python train.py --image_size=24 --norm="batchnorm" --activation="celu" --stem="single" --optimizer="muon" --momentum=0.95 --nesterov=true
Rows from block 3 of a small image classifier, named by matrix and row number. Each number is 500 + 25 x the weight over its row's rms, rounded and kept within 0 to 999. All counts start at 0. Numbers have three digits each.
After each channel's rows are labels from the 100 images, of 14848, where the channel reaches its highest value: "peak on" is the class under the peak. Only what is clearly more common there than usual is listed. The data: drawn branching plants.
# conv: 3x3 conv (model.blocks.3.conv.weight, 96x96x3x3, each kernel summed), inputs 0-47

conv.4:479495579453462467519470499481513495503466496504498506524459519520490473438455524496486496525509481530497486516523540520525519490500494477524482
peak on: wood

conv.40:475472501499514457503456486471508514526511469499521514484491514526479562470474545490510480496458501556559470468468526484469528497512510513528483
peak on: foliage

conv.58:536491508509494542546469504498530444505498473492490479522470510507469506504456525486524532481547524523503478521456498541490514529509501520463514
peak on: foliage

conv.32:477466520512484500477528528488477498536509499501489497506517480511479496531507483465478530503476473476522475473590532486482482498505509472518463
peak on: wood

conv.23:477472530558503511507516491517500507482506493473533490517480488487502457505444454483529506479502489475525516534499465487492521529471510533486454
peak on: foliage; wood

conv.14:465480526491542488504456463479532465445456456500513482450479504485495517497444520486486492509542521549542496522482488485467500473484505522502515
peak on: foliage

conv.7:482498524450486524482499534476498474471463519498463482473496469480466506485481499493464494508555514537520518492521471489472524517517486492496490
peak on: wood

conv.18:466490503551515522457532496497508503494507479488473475522504530533472494487496467459444539478459486490499513506490480540485490511482489510531451
peak on: wood; foliage

conv.54:528535532520470526507493504496487519541485482447526515491477495487494490512515524491545498508469530531518551481507490467477510482477505474498478
peak on: wood

conv.56:516497492533479507486486474506484510486476470497458484479505539509483508468474508466447526464483533495488468486438518502487475486486502529532466
peak on: foliage

conv.50:477470499492476501530482485441510493530489472530484499485478498519515502503507500459523481509550517556528509466458535492499487487513505530475481
peak on: foliage

conv.17:513504523488489531492490483518458521515484486499499509522513499512520524467481543488512484447524527488514495495433505501517486470487508495493487
peak on: wood

conv.48:507461551469548492499453493483506486473458527511496514487493507494484490485432528531473478470506511532532522542467496481466504505471485504467518
peak on: wood

conv.90:511486525472437519489502455493522451429462440482512475491491502503474506476498503503481487527514529523535482492514468462528521504522492478524517
peak on: wood

conv.91:509498493495501500488427494474454534511492488534486505500446488507536536501500507488475486533497530497547521489502494531450545468465508529507487
peak on: foliage

conv.6:499496498503522490607534507527507514464522497507495482529512503494522474504476499476495491515551562485492489460477500511507549521512512502494465
peak on: foliage

conv.63:478495538451458486469483497470507473467453493504507492461504509537492488479515484496496485518477478512517508512520458478543496517501492493518499
peak on: wood

conv.70:524488501453445472545468504481480506520514488505485486484493491536481503467497463460495519511529533523520506476451479524496552458511476527482508
peak on: foliage

conv.83:474465518487474521476524501489541487472494503469482543488493493560470534472500499481474503457483522502547516508500524497491527474506505528498496
peak on: foliage

conv.52:512550504459478503520472536496514490464487480488515498500506515518464504485518511476519512479447516523518452485463511550528506494532479478511491
peak on: wood

conv.13:509453432462532471528485490507485516528506518490471540477482485518542520520495478474518475479544515490491440464483511512489499465509513498494543
peak on: wood

conv.9:488508553469530494539486497489440540520485526492475519520497560530507479478473468517484506479447515526513489505508501538491483466492480485474483
peak on: wood

conv.42:462496514489501472517498489485527501513456496482473498483489521546480503490512472470548501508460499515506489529496500557499491507502480508508507
peak on: wood

conv.0:460471508481476516511473508449520478521491529516448493499490471503510542469443513491490470497581511510528524528467485510500518500521511517461509
peak on: foliage

conv.65:452529516484505476525435475450506467501485475504527533480483498490463500468477543483496474521521493552515505519490486493514514479493530506496521
peak on: foliage

conv.73:478482507535475495455487524483502492492506472512477507531524522547504515500516470499461516462486467523513474504509488500485441508462500526498471
peak on: foliage

conv.39:488533500496525497484558521513509521494522496511490484539530523496500533464565505501465514502488483497571421463501496491529503510444527491532534
peak on: wood

conv.26:487514453540499514502501486525475483497467529520526443528517444488517523508576495533456501477524522480463474501502478484504486556530502481495478
peak on: foliage

conv.82:470523518455515529532498494505474504486520503516553511513519463478508484493480527494453490527555498488531482503465478476507523524483513505520483
peak on: wood

conv.3:509517499464453483512437520474530484453512492489468518509522498493516484507501571483500488462418482509499491502477455505495470485495487472511506
peak on: wood

conv.16:504477538469566548481496505468476511477488511523464485500497494499511498508512519500476503431505509513468492521447476525503490518516496517476485
peak on: foliage

conv.25:535489425451481498485483491480486525504521476465494479534471485526521540482521501493459487529539524487489491501505510460449485491501480498497504
peak on: wood